{"encoder_norm": "batchnorm", "encoder_depths": [1, 2, 1], "encoder_widths": [128, 128, 128], "encoder_rnn_width": 128, "encoder_bidirectional": true, "fusion_encoder_width": 192, "fusion_encoder_norm": "layernorm_no_bias", "fusion_encoder_norm_position": "pre", "fusion_encoder_activation": "gelu", "residual_init": "none", "lr": 0.002, "grad_clip": 3.0, "epochs": 6.9, "warmup_steps": 140, "adamw_weight_decay_other_params": 0}
Rows from block 3 of the audio encoder, named by matrix and row number. Each number is 500 + 25 x the weight over its row's rms, rounded and kept within 0 to 999. All counts start at 0. Numbers have three digits each. After the name is the row's rms in percent of the matrix's.
# conv: width-5 conv, stride 2 (encoder.blocks.3.conv.weight, 128x128x5), inputs 0-14, a 5 kernel for each
conv.36 101:553479507491489493493467508472494518495465517533515496535447465475511483543505515496509504449454489485478520509492478503524484506490527469540481523469495533495537460509458524525538486486482479506532519482452505511499483485514
conv.37 103:452491513472487517518524512441470458506500496533556510498465467509489494479467474458515510485489532504497498476492490524514484505475489457485481481493483494487516462514489479485505524534495481508476484491459508504506509497513
conv.38 103:525481491466483453506522508499528495518431484441485481502493467504476501508499512468468472469476489479503483529517515528480495515538504470506471506489483515504510522566530490501522508511508512527525503515555527462532453540475
conv.39 096:484510472496529474467479477463532519475543488471532520545500533477510485474491515474501485503528472453465530500501471544510485522486493528505461485462490502474471475490528533471493507524499504522478498508499508473488489489491
conv.40 098:453524510497466499484507485508514520526496508526473490438483533507517500479495473565506556507563548551498513473505521492509544489507483496510460538531523491482484490526488507515497509455487461487500503502451456483488512523475
conv.41 090:569524527467552513518503478471498539498509526498509499510514490476503478491502477467522472510509529512555477476496465433496514472474553507545514472487547493532508497463468492477499478469515468483473495480514509485527508495508
conv.42 094:505518479545498502564466530474503454490450484508513493527507477495512491510500491504483450484491489484560533490482489481516485501469497455516487523536537512496520486521495500507472494494500541499527539488524501508513528512457
conv.43 096:566516483475509526472482507536468480479512528509483520478462468514473495448536537522508468529503542536494503515500509502490480494496493502534510504563535489503502520428495477518524499523504519490488472533549524545494528486495
conv.44 091:495480499503476520447523524603505477498485537500507521493472483489495521525509525525524486477504513538482490525495476528522514518516555497526492490513501491466481540483500481491494531491521512550468518502520507531532522549553
conv.45 100:533496528477535464472530513497518510492518526501511471498480459495518510480478499479502475518534498517498475453462496488488483525483515482538526480527488515547494508523515475490466489472471496499479498549532531520494526526504
conv.46 101:508493480527438490486531511558516476488488526531508527493512540499521489474490510479518509540490445452491435472496496500520495512504505505504488489489544513550482534479481512526527500476500551602524549533516515479479438495488
conv.47 098:452461473485507487515481529477510518493497504489470472479485508481488508511482492493516499501511508470473493462468486481485530507503503557485477532507498468504468512453483489492531516514511540509475522467511554454495495494485
conv.48 106:500465511497497539488524528484497509509494502495521520496521505491511521479493524498553538530506516482492508483501502519457560523517579537483450502502512525539520558452479437510454517488517499506496503499529509465523500508469
conv.49 098:514445522485497493504500491538521526551506474492494530537532490492494500451501508529531550491478486472435495483485507476498476501480483501536494531453462518498509453465502467517484547526507479547503495480491486505466499508532
conv.50 098:552462501432467529491482460508485494517506487456510497508509483485492516504493507486463447453478495516515504488554520539490506509487472484458475501530524537481494482510479489485525489525467473500543481507468528495505517510495
conv.51 098:598528495490519492508467488461500499506526503481504489529510481504527513466507519517474522546530508448500521520498514499458511501477530530552536530453497509515482468461510494490513492526497516499496512498482483463488483472491
conv.52 100:487475496506449546490484477485562500518472488478486529506539461495512527460497472484457512504536561535500448553503537483490477465498499461533457444441518528535522508505517506517523470469439471502473481539489477512494524513502
conv.53 096:518510494512531527509518516505528486502531489493514496524526462514497515505489506488490498500501495535518546490486491526518484538465456501502515543471438504515534485532506485515505487523525485518508480517573468446498476459484
conv.54 101:453516461502455497517515477476505509513494499542503489511501504492483496489505517511443541470527519512518486502482488507524478538456503503498541545508526511474459498460462457496483496528487479481532542504537523511476497507507
conv.55 098:484552517536518488492457464573469467487469480513506505504469457521496474431480467488473537493523491498508447481478482508498473481487528532543479491468497512484500465462479516474541486528506470504492505513499526501512518497485
conv.56 100:544503539530460524441506470468523539494536515480470481500532526516546473527535500491526462491485494556464497506519469496502518486501540519512508540531507494533492527468522476486550529495544461474524525541512517491502532554495
conv.57 094:530533527527519488485516466553547510474505462501528493520498511491476439494541472500480447472530487464456516549485520486500544534499498464503492532508499535483492515521541514515499489524503514479439492485481503496508460495541
conv.58 108:501508554448572537465527541504486501524526515514508508486534517469456522507517482487510452505477499455514497520513531550484506514505492535533467463525513527554527493527488506469507523487505527462501534507496464467502516537507
conv.59 098:514479473519495481444510471492488518521509469538479510485502500486466466503497500483491477484489513494493484554508502494517524477526450497505515485503486477540473480485473493499527463533474490511463499509516445480554472460443
conv.60 104:489481505521535464486493514469459471467500533511523471496463504511507512535536516524476497483502508512523507480502494459506493536476557454485513504498477493489476459487494535465481467491494492476498518545490475518522503516496
conv.61 103:483527499482508535520484491538608491498522512486493513459485533551488497499545484533489513490504512490478486508516488473505497530513570490510500482517468524470510468490540523536503523518501492523500465478455481520498517506496
conv.62 098:498451513476474479521497495504534546512531522488516524507531546508499477502530523522504508510538461530496484515483485460494546502479501506525461497469474487475523458521475540508534513498466526443502522481505513465508478500492
conv.63 093:484509479501516507510498456510494488470497492529506524529530543503508519506497545488501476442486491440529494524469532467524480508536504510560528542512543511551460489536507510496458494531511477479497530492482481531551510557505
conv.64 098:496464538464488486515534530497480491466488545489516491496534486528508481486482483462507505460529523428514499507537528559419491488482460496478491470508463548487518525487514505516480513563539512536476494537522467500480502494475
conv.65 105:475479487514486479488469487515486525515519529500504510480519510451497476515476545480524515486485522530536545506525523470480495495532503524491543493514502481493507565470501482504490513483517444440510467496500526493514482540508
conv.66 104:546527504512488484497514547479512511538523508474447492478518488490519510518494539496504486493469484506515481535506481492503486475475523492483473513517512524520508485467499487529524494491486508466489501500503515505505498481514
conv.67 101:511524504474496502511480467461463507504503519498485495528537536517493521457498504496489497450501496482535510469500485531520472515472500535495548462519531520524519506449492439502485502494502491477521486506505528530502501473452
conv.68 099:515502511521470475466505497473495502502517509482512516497530502508495478500514505499515516514516528507465481482469468505509467501470509509536490531505525486501470471486509510491502514523518449470483483494450478504494487487499
conv.69 097:473511487524522506500478472473493525520507480563474498468493504522507491479435491471480487525462513495467509483498493518499465520489501546488534481469485513518512516559547476536491501523484480459469506516513475502498536512518
conv.70 100:509512488524523533485513467470468498493524506496506515513493519510519469496511537505476533444462482496483499513500506522475477484515459503530514552492526495470504488519512489484489487521484523445509498503528493488499511504487
conv.71 098:489512494511496492507490535537544478489493457464495528491522502502510488501477480477529480530527551494524512528504507485478464498470479489543510502501522511478493515460487512476482502515480540478540520529493519543497493480493
conv.72 098:480498511530500460515490492509524497495487530496514501502496482497497476515489496500515501524502552518491532521472498522484508493519454474542551509552520532513477522529522501502520505493472520461474519511490496513530509485550
conv.73 099:496479514506499482477504498499459526526496497515466502516520472524500529483525524510492484502492478459480534483494448490490472485483508532560499521555501517504425491527452479478517464475509458451511501521487451468528527534530
conv.74 101:542518548471506512460507511486521551506477546501505491471500483525527486505512502460481515489521463531479503487490493513524490488533495474495539493473515468521525502510451459476480506477468503461503510530579530504511504513493
conv.75 094:478502512465516558512514518471459449504455506471489535495515474508495530478475538470501505568495477503539459495470513517469480503457459563515495459515489480508520489491494464502512518517469506475501472473506470511497468507494
conv.76 103:470494507614545445458496492513498480501501491485501477511473482532504522484496466498474517489488461507512428484514521517524520514507486491518475463480467465501501463553467499533509469505497503519453523464488497491530502535488
conv.77 099:569521497492506463490489525464479443510509488505488483490506486531504495474462462466501497484471512464508545510494512519422499451475461492502528500479501465519459504509509494480487507528500531490532515527504501528487486488493
conv.78 099:536492514446495564476466510525482480472508501508520498486510440514491526471439511505489474538515529521456514516484501499478449469479493495397469500487528479457537501452529458476517479496538519488497468481483515503498496522508
conv.79 101:503520523483492454505475476473518486514553461513515490494491514466527477473496505521519489532509487464467502481482520479490509483519531457521497463494507459459457482532533529470519527514509515490478484496480467509499473509498
conv.80 103:480497474488516532475485467492505492448535461519514532454522490485513515470481502497476500478467510485527476503503477499489526523479523514469526465499452512479527502472471504492532523501535492458481466479496452483488507505450
conv.81 100:503462536524541497487492519456471519483506498488505475466481495529494469514526460523535466531512494505509480494512507507487495488493494485465501507551475526492491533525529535467512530504519475523506510478498524540528517482497
conv.82 088:493517481486514476488451470481516502476499477478519528541534488506486482491484519523553515483491510530492508506512468483500491490502535472454475555454490493513500553472490495483485497497480504504505498478501546486492520544530
conv.83 105:540492529521519505495487492499504504534522473520497521479498524526499499485485471490482469526492512525489492530469495485513506486511468492489551557585495537492501519461501516489501520504513495475529519465478505513507497474457
conv.84 103:514509514476512464500472509560525451513495495474521476519465506485506522532476507540522528456523507500394505491511500473501498507490471520469505530468466526448508534518527548508528463497497504498505512547552498466511518532526
conv.85 103:490547493503500494473457492467507477504546541516532494490490538478505510489468486473467503459538503517514515480530500502504489487495534456464481504451511504498509527493563524507472472481495492462496473462488492502508478501481
conv.86 091:491504504484518499497507493478536474497499518517528486511501495507465486529513470505513512483471456469433507519519512547489535493539477522465471456473478519542538528489500485501491502451498499477442446511470505511500526550529
conv.87 107:466521479530538462461478476494469540476497480510502465496470476463488538539496486502484576549535486483471541486481523452484475518481530522486546538514546485477474547522513519516532517468501445517520493497456479469488491482512
conv.88 098:503499487508454548448521508561503480477539466502501490485481533489488545562466480478530504530476499495457494515508526518478518498498490533488487512488510486492464507532534557533537474520527491521525496496508478478493502469500
conv.89 103:508480456465515538495528509533456505483488488466506509483535516523511529537511513525522497461539497545495540524495520535530567532520503498502520519490490523514519500506499488489509520507530513488493503511510519501483477496499
conv.90 096:518539547520500537523507534521460465473530536490495468482485493471522522470503473535494509538563507476492529500482492503539545526546491486500450547492491527491482467517524500469462496516474523453452484493492503529525485515461
conv.91 102:499481519540490476538503525500482517500497487480500499520501540557494507476497547511456507511489493531464508515498509491494506468529504451492480474442490492471521479486544450505524482486489491476529466499514441508525504521472
conv.92 097:487515465526493480517478505473466503485471489497504528478485490520493495517532495518483529524521469527490469514481480497442485512483560502534458512500483520508487530527512532488477478507531469505485512481502532489494478507507
conv.93 101:524486512530492503501501534500520491467471477473465495506468478506517487504490468500502504517536545487494533507504509536492494528504495525555492482545485477477518461484536531484438493519502480493472511517501498515511515485534
conv.94 103:496503519471442468483517488501509526488491491488506496505493478500494468509516455484508516488502475543496501475461490536505491494505476572507487528556463495499506558530462462485489499481474505531491510502544546465492465508492
conv.95 098:497480512489532481442513460480525532509476476510505498491485543528497503515472476481514515541531467466542430507439472483517524506536484464490551521514494485480510488496501493491556495505513486502504479475505501502477493475496
conv.96 105:489470513498523493479506507477520518516536457500496516482529488521523500465497536513472449521488479470551564504535511500494518456521478534512512486496547524535485505526491487513497490521494510458521498500490507510493511490495
conv.97 102:540465503495533526477509507518509468528502555509536511545484486525489523452532523499499511479426502483532501472489488511471502485499531541427509451506501535512543508563500516506485502494519494487490522562522505506498517476523
conv.98 107:540464524534499491522454507468534503565495558507490490498477547495564506555545517484519486494483551485555489505508463509482527499527501496524509525510490513530517495512506519480493482477515501512488523472551532504479493492501
conv.99 097:492523485488476487568519530507471528526507530506536494511486505535555513497489496489506529480517514492480492487450539483478477500475539508546553525516474519533499518503491494503536507554533521506519550537522520502518497500526
conv.100 094:510472503520506489507465527490498495468498514528507537485501529483526506488492525504517477491513498505535534505504469502471494491487478422510518515454478475491503483485497528515503460449478509510496476529474497473480501513463
conv.101 101:517530565528504479455532502527476531522470490473493478491489495488491480444555537523495502529523491549507518509515531484516535496535501554508511487524507520509497539528525502501453480498502484496498528490519486495498482495478
conv.102 094:443467527463488478489489484458481462508499509490476486463513487487493452509502511501498483480505530441484474490507467538543519490507484486482519501529515455500452546473501481524533475501520491504492471486481492543500516505520
conv.103 103:472479490462475497532507524481555523542572514537489511466496520538483503484488474452502541500510543548519434478498506533486469536515523479428491512603474527545505473500493493474471520497525528493507484523513508496488508465543
conv.104 101:515558487522475533508523492496481502517532530479542452517484513520486532490526536508540506495498472469412540516499486530474532530541505506485538458473516522503521494501534503487470497536537485529485490496496487480510502506464
conv.105 100:507486503454461501532494495496498492480499524479499485521507509486518465546473459496495521524480505518500506509512494475477527482526520510482500465486496478476478476482502507501484477472493513505513489491533522510510467524542
conv.106 096:458533483571500484512480459490482509491509506494504489516504503484495479504503503519495529477515511547448501518506494492461483505504488481492496560507484476528444488496482501472523490500488487462489490479444446497512516487511
conv.107 097:514543515548525507471502523523512511503485448480511511479476523481538493513515477476484489504515500473510459534517495503466502487520509477426491524536462474510450481569520519521612514505508470517495484517478525477489505492498
conv.108 099:468471481497480491484491469466467487514522471501506497494461511494491541477506517496523548501510474480485482486493519499502475517461526507520532498452507544505505494485499499479511488500482486500520514466464470508551502523564
conv.109 097:474505461515466510501489518504510486496517505520502507480505547488521502546504493496479470439513480485463510516524480517489512503528511534510475511544496472518519528480517491503460482494492455505437511487511495435474468504484
conv.110 105:496510507463468484490480485483598530506503524502525529513494458510470515479482480491479481487462528490501519539521523482512487504505486472520470544484465507478503487547523513500457480491472501473506501523522442476480485527516
conv.111 099:448484491529550553528532511537485483498481492516531484490481451504423468454478499522485484520450500506494503466524512511501491474474500531515470500505505528492516470527550553518472484493526491528493522540503547488502486481458
conv.112 095:522498497524477500550503524469481510515539476509520491521463511478507495478479533490475511501489491524435544496475508529483484494502524473482528510511504511528521521478507521526552479501465533472502498497515459520499520500508
conv.113 096:500515477519453503520487568540489473496508490521476520510516488515514484449520522539470538521458512474497518486502480499466461487493519470531503451443513505510499519495483486474516516507489508481487535471511448521494498496501
conv.114 101:511483498489494524502516465516478518482509453515488501490510478458505517543524500528510520559492505515571491470476491498492504499505528496483509485529522536490523536509504489478474503540481493493516504510516501510514516515529
conv.115 094:504469457492481508562502533478458469470491502489499482515463467510467509489479514517505542537519500491510490489494474400523514513504497523449527496527484505454492490546471492486462504502511521489540488514519510550539531516527